From a checkpoint of a small multi-label audio tagger.
Model: moe soft, width 160.
Rows from block 2 of a small multi-label audio tagger, named by matrix and row number. Rows with one number within an expert belong to one neuron, the router's apart. Each number is 128 + 24 x the weight over its row's rms, rounded and kept within 0 to 255. All counts start at 0. Numbers have three digits each.
Before each expert's rows are labels from the 100 clips, of 14848, where the router gives the expert most weight on average: "peak on" is the class under the peak; "loudest band" is the band of the loudest frequency at the time of the peak. Only what is clearly more common there than usual is listed. The data: melodies that start on their tonic, played by one synthesised instrument. In brackets: how many of the 100.
# router: slot weights (model.blocks.2.mlp.router.weight, 64x160, trained with AdamW), inputs 80-159
# up: expert up (model.blocks.2.mlp.up, 32x80x160), inputs 80-159
# down: expert down (model.blocks.2.mlp.down, 32x160x80, transposed), outputs 80-159

# expert 26
peak on: D#5 (30)
loudest band: 500 to 1000 Hz (62)
router.52:104074135113142188197104118121137084109092127111129144137129103136156151140144116123116139115108106124139089166153176130098124126108125166184133124133095106132096130165131081107122113123117106129139132113119128107129096118118079107139078143
router.53:113124139096125115111107113137114106121107165134128102118105112118117123112153164153088102121079177142140091126105115105166152088133158155136129127153150124138157177165103122165125145118154113086149093120158145152117155126146145107124176153
up.0:112110145078120145111104112129122091105176159147137118107124094109139105156117141104145134101132097113098178136187079121144149141144144199100111110141122084116109136106118087108117137148093118109122124117138150132148141115158122128175138175
down.0:148161129132098124130128097157119125133148121104125105107126131174063146135120115115101146151093132126138105130161100130123099099112134128128099138155131095090158140168108150132151155101171123159140103156123123143085068113118141143125094071
up.1:094115134119116080126102104116118110155112183101146119133127154195114154147151094158173127133160141131125137151155141159146115136149132113117112162115146102118082078127115128109134183133108167109101072113140160099135102109175142115131110128
down.1:140125129146103121103098123082144135103105104139074157138138098173129106159093112131135105115144139136139116141156139092128162091134127185121133113146115130132111144142115177145121190118140136154173117151155133135170132086121108132102103142
up.2:147112105130119117104109075160116124093132124148128129109138166178171094119131129152165126085147123097091160130159093168156110108126108112098155120140125118111153101150108092127135131104161150106124145119135140152149101111087139122142106158
down.2:112138116109122102080113128127111133088120138126086163162107107136182182189138082138109103127078141165137134128173144121120105085143143146162132132085120140130127139144103159111143164134101132126157122140118113118123138118123121125123096102

# expert 8
peak on: F5 (46)
loudest band: 500 to 1000 Hz (72)
router.16:132146101185136117116149113151155110108173160116166098130166143119106164138120132108161131114145111130136131134133137118153140161134153141105111177172089117126141093166081143135139116126139132079090167132138098145154143120113141114109151137
router.17:114112110144147191172112127147136096104091112136130156157143111125190151142133130145110120125099102124152096170161144123102115122099116153168109148154092124149091130147105110132114094122117134118123173123125118122124108134127122116120080131
up.0:127157131143169158153098139128109168136163158135123115123085122128053100093106106108139096122135120141169135083136163150166140119140118129185125144133102140124136160076144177154130117147169087100131162112133155120175105135180106136122167112
down.0:102117157126096113117170174104105153093163117151153148109157145135135107128116170123110142102162174111108117129105134071118151141134113080126145110134149120143154102109111173151148106143145137102129102133159109118116109111137126104111143150
up.1:100145162150124164145135119113126116149147154142126103121146127154168154116140146158133162161103120156122129089140164123140120112127141147117135125093130113128126062132117110153114187112156144138146152131140120109174159120122090146116121087
down.1:136135111169172129109114150131164142154115163109131089158133156126062112114129125141128124091179122089159120106183125131103152112118147097147096130165133131151111124114118163103119166138115084123103130126104123110103110135113162157140158134
up.2:153160111143177135109114133154131154083130121127101125133155084114121083135125088131094134136126150141110120104119118141167123150113124148090104142099060150176079158099113119139121152110154151165129133111125119141128086102075146127106109108
down.2:115140093118158138134123122146118117123109130104134121122087129131169116091078125145173136110131112073142099085121131114103154129138125124158176149166102123075130104100136093134117105109148116116117120146134129164113168129126129178173128156

# expert 7
peak on: D#4 (53)
loudest band: 500 to 1000 Hz (56)
router.14:105139124111165148130095120132095173110161103130133164167074086150152143090101138156100086092105123100135102127111154148112147144128114127108178125080118118114123162153112090155081107087129105108110119120132145162153073110119160164121128089
router.15:118095157131148196137097143096157098118140121153104126130117161109158135107105160116147108121131101142168106160130124154119120149126131152115091165166154135113142092143091115108154113096106145126131112164174142113100159140139100102148097109
up.0:086134140161151130158097151129120108112107103099096117116153130140133114128115137148142148140099088170112128097133154139141110131151101104125106126137107110139119126147127115131147123128151114100122129083130134096161105120086124126127103135
down.0:148143076157097137123128128107089107133111096155142123099142069132140142091170125146125120152154110071107166149102146099097178085148129120173095112092131139135135112133120158106130104154133113143111149141087156136173106129112155127146150126
up.1:063125082104119121169130108121144139153115105120120131128139147154149091150115102136156171150125146149112090122118131137124159117146137140091119173092170130103133140145128133157157137124147133099125124118076122177160131136153146115097142113
down.1:168132141117106162146131145116131097156127154116123119127127151187092188141164161102089147148153117062075128111139110140150146109104125134149147125121152128107118166131129156125150126122128084105095155111152150138085156147131101114137110145
up.2:111150080122143135157136098158165090169111138138145135043088158144092136161103142144155122131124106161105151085116126118081102141143128159117093170138144105125135146119141128099167134101158108121089130141129130096145077136085111123143146059
down.2:090100145129097124115160143082075130150114138117144118162186100140137149130161146097149159150126135141114124176141097120113131113140155139132106086136094115116127089178117161124096099106109164100128138123171081151126172116174152084145142113

# expert 21
peak on: F5 (48); F4 (27)
loudest band: 500 to 1000 Hz (55)
router.42:109112099145101139178136089131140093129105131141148111116153104147166165150123122141116153104124096085123089159109170127075128133121149120144122162126095140122094141160128095115117144103137136126158162123130164118158136138117091121140124132
router.43:127097156153132119101130100180093116091140161140135129099148098131103095140138134156112132133124124152075132102089131110132078126127165131159127101119139153129128119136104167110164116091115153140113150084177149162138112094140158162138119092
up.0:099165189100133140136122142094131118129168082133103134097105124142095130114166106121154177112116144133117119101132108099128098119128138111130192150206124147096146137149158119127119123134113109128129157149111133115096122156098139095113112128
down.0:120112104120149155107155099084158098148123128102104129134133118167157159086125109131112110125105157108109168123112089136133185134098165142122140119089153202145130131139126148119164105162155098128146099089110088120144070119136126107130146147
up.1:140094087115108155136102170139063116140132136172112128136151105114142185109108146152105115123084101144131125091124155125117110099105153128102159140135112123122095137130137156084136173140147107104115149135125133127138111102102144150140133109
down.1:185094114125132087152105070111149110157095147131166095132136155116176149123152138141185148131113112115164086202171106124095093149097094132134111124169123162080123120128135144133160134154162111117133114138152138088165105130133142112126136145
up.2:127119131160122118136118144208119118119134128123132152098151163078137125059123130117077155138155098142123165153088101136106153129129107132135131127119119094143085086127126158100136175151129163142130121120091127113155103140184153174152112109
down.2:125119127153108096125121135107120122183163142156154164144084160102113091149149162140136116115130140106093144145134098100125108107169133126155146122120153159129087150103118113127136102094140139156120063143145116143146110172156145146118126110

# expert 18
peak on: C#5 (34); F#5 (29)
loudest band: 1000 to 2000 Hz (33)
router.36:121104132125152170202124107144136107130105145124122147165118103157177177140137104135122149139137124107166097169132159121096123123123128155152122149139077130141106106143144086128145139143145134139150151132147132116127089125136120109153098137
router.37:159138131098124101112140129112162119160121150166133142165113098155142126155143092126158134126146155132096149132181111109170166124142082115158147150146107098148143117124126094111086169128116101159127145089105117138116152120136144165150167139
up.0:115088126136138143163168128130121132132110169119100127112129117124143168119155107177106126153077115202107116094123116140156162119080112126138106106143095138158138121129178084108162134140119153131155115120151111112120137098144124116183115119
down.0:157128153095127132083171119093094160135110122115129162144128142125137136139090122101140139112139136089142078117125112091126127162145149140160146095133108134096153124095142095125172144119104094129104135135130119180157084113115129105128146167
up.1:111143134111137130177111114115106131143095113129159109145127163142133114135143155232123143145133104142088120122146122113101128125155163139109143148097137068157119118128126099103113102163133139141141109137119101127119092168131150178126120102
down.1:157095178092118154130145104137116092084150146111135175125146154079158125132108126126162116094104135099118110151133098123106139141135162123083143128103127145139134158139142119134155080137124138136117155091104132107107180138157102121108126147
up.2:156119079131131081142153139138110144156147142112140132148128104092121122120086127116125151117081110132081104109100176110123165167100160129098097143137152114163136127123088144170147146124083165135125120136156166137109141131102100150121100169
down.2:125130123076123123169115124104134140105115139120161143088136138117098136101123157152147156130127155135129090145191142156141107101077111121152120139134135094087116171095137098130117098112090129169171154063142124104099109116143093086149156153

# expert 31
peak on: A4 (32); B4 (26)
loudest band: 250 to 500 Hz (63)
router.62:121141130109170133103100123109105140103136120131137093109107093134127144106117117147135120109110113112134094180153149152096099118079152164124090127130099135160163098145114090127086116153152094093155129148122109104095128136093134140156107120
router.63:162118096149126127094094152140135163166125147142125084102121120146115145119128154127161100140102100142111100191124153112110096143119141135128146121109132142121159090126109123134081128173148081108131144165140112102078104185084156145147122129
up.0:126123123132094116119141145153153133133111167151130105135139097106113147159149146123116176118113145193117135151127042111133155115115110113156150113129115107123165144085075095106155116160093118134125139124162112118130139085145107122162106142
down.0:152103120114105118127146104142172111127106150137110121112172107123099163132134094121120182131134075121131127122131142111150108177131169128090122181137137132131119159141152111145120181164172181133098127109099098139124164155158121121109139097
up.1:150120137110173146094143160130125111119146120153186134121151165114129118146108191163109124155113083118110140158127124162107207094109158137097143130107125110144143103133116102141171115084079156133107114134086127130123111126139158132098156122
down.1:106154119144104141160110079132136136103123134124153132154133148141132148157125130136153165093166170099154100095116124099120134079132157125092113120076141182156116120130130159151123096095094088154140137160136124122138155134123076149142140166
up.2:136137129171126133164153108108147120133133130097110121114148135103118123157142120180097144122114170149112108129138134134111083123169153147135095104127143194118143123063158135093143102108116138108129111126148118150139101126118086083148114150
down.2:099132118089113132081125141122134126139130120180171120150096137120144144117136161123149101158123108177177127145097107100117161120109138077110114125152115105136180168153106090153136105124110158109098169154140131122135166135093131129146139163

# expert 14
peak on: C6 (41); D#6 (29)
loudest band: 1000 to 2000 Hz (79)
router.28:137170125156139120119118089126119124133120138134166097120148095127142104124102176089089093136127121139093151175132119140162167087116130101152133137151091118129133148114152164133102126094138144107106109146112089156160164097083156120127129092
router.29:138111137122106137129129111135154145109147123113124133129154117122126145111090157103110143122111160126149092144140166148103149092105095099150116147169099127113069119147146125132128145154100132116112158138131151134149167107086086120155095103
up.0:116178156148132102138147131118128111065072128165104184137094114080118136134177145116083125147139101163146141111132123140104116169130152125166106141127151106135125130159109108115119104106117131164091118163118115107129126109128135116116123103
down.0:145104076088115183155117080130120133174141100113159087156110094125121108090120143112123149147138107113142157095135136179079107094124092151139131131100145132115139127132151140089138132157078123149136134116153128100137140146113116137107140177
up.1:130108122140086121161132164108089145118112131150096118166157088113104072093158127107103111166156154190106135139144106139128121105128160130140119164124137144110156146110123101106127106123116122134158133067139170166112141162141128135134170133
down.1:144148171161143134126108195135161098134146118100098133141131077169119126117115144161099091129119145123082102123131122153145132111140158117133109101070133155140090138134157114094141120101094114140098136171116122156165116132104138097145102114
up.2:127069133134186136158125098108128145177114150119149157095139149112143107104138119139153121146142145147091117093108128156129107154112155121132145180114099108124072128126139114139103122126073124141139084106164174132134120116102124127126131144
down.2:124158114111165109093127103117132157156164132157073127134100128120109143127089107160133099131139141117150134149143085137138077089141103088129126101157102113133147097107115147032117077130173139118104116152119152142145111107115115102137165142

# expert 30
peak on: E5 (29)
loudest band: 1000 to 2000 Hz (52)
router.60:125129150126120114152137160149102135170096124131163116143119142143121077131103071124174136097125137110134107095137124107154104128171102123119109130131115136138114125139134130071163154121193168166114128132112118115123081106122128144095134124
router.61:097121183122164168177114168129140099148154085136150099104111134145149095123162069093143169152154157149100119137145111133153083127156160139142136171130135156169149146118162143099122148123183160129102109138111104098107108107134120128100122144
up.18:142165108103098126093108133122153121127146169104093163089142113156109108124149124098152125086142087130100100105132134143136134120122202152162125152157169140080103141117137166139099124124139119118119152112123086104119159128167124137157150198
down.18:142158112141121166135135172117150129124108090144137108112067119104106153125129116156127109153150100141133088148122113144114144129109141134091163114073173142137108124149106084135174085144136091121135092119111195143114144132157138109108097087
up.19:132136133139108122124162106150187115128135128118108104185114105133119129156152082119131085156093105152124101120157108128175101159117141114098167142109102134154110145133111147078138151162159104156116095127139129108154173122115146110140151118
down.19:109150119107117146132108092134107168135102122123111134148128125121165124141142119164137146115184133128115128127160127097133131093137122124144156137146114133106147144157150102161140102149121149134108149171084123159201131158126140133128116109
up.20:136134121130123122139097176110138130135135162128136148133120146131156154119117117085112090131133134126129138102139146107171104138125151117121093158129086144130065135101160166147089139174082155118140155093118089119095123179163122130128155136
down.20:079111116130119148129132093130114120122168127152124125130085132104093132183177093124168151097104105152136120138108126115107157131104134129136139125101122116115097171106104102182136145093118075120110134137115123129153125111100138120112128143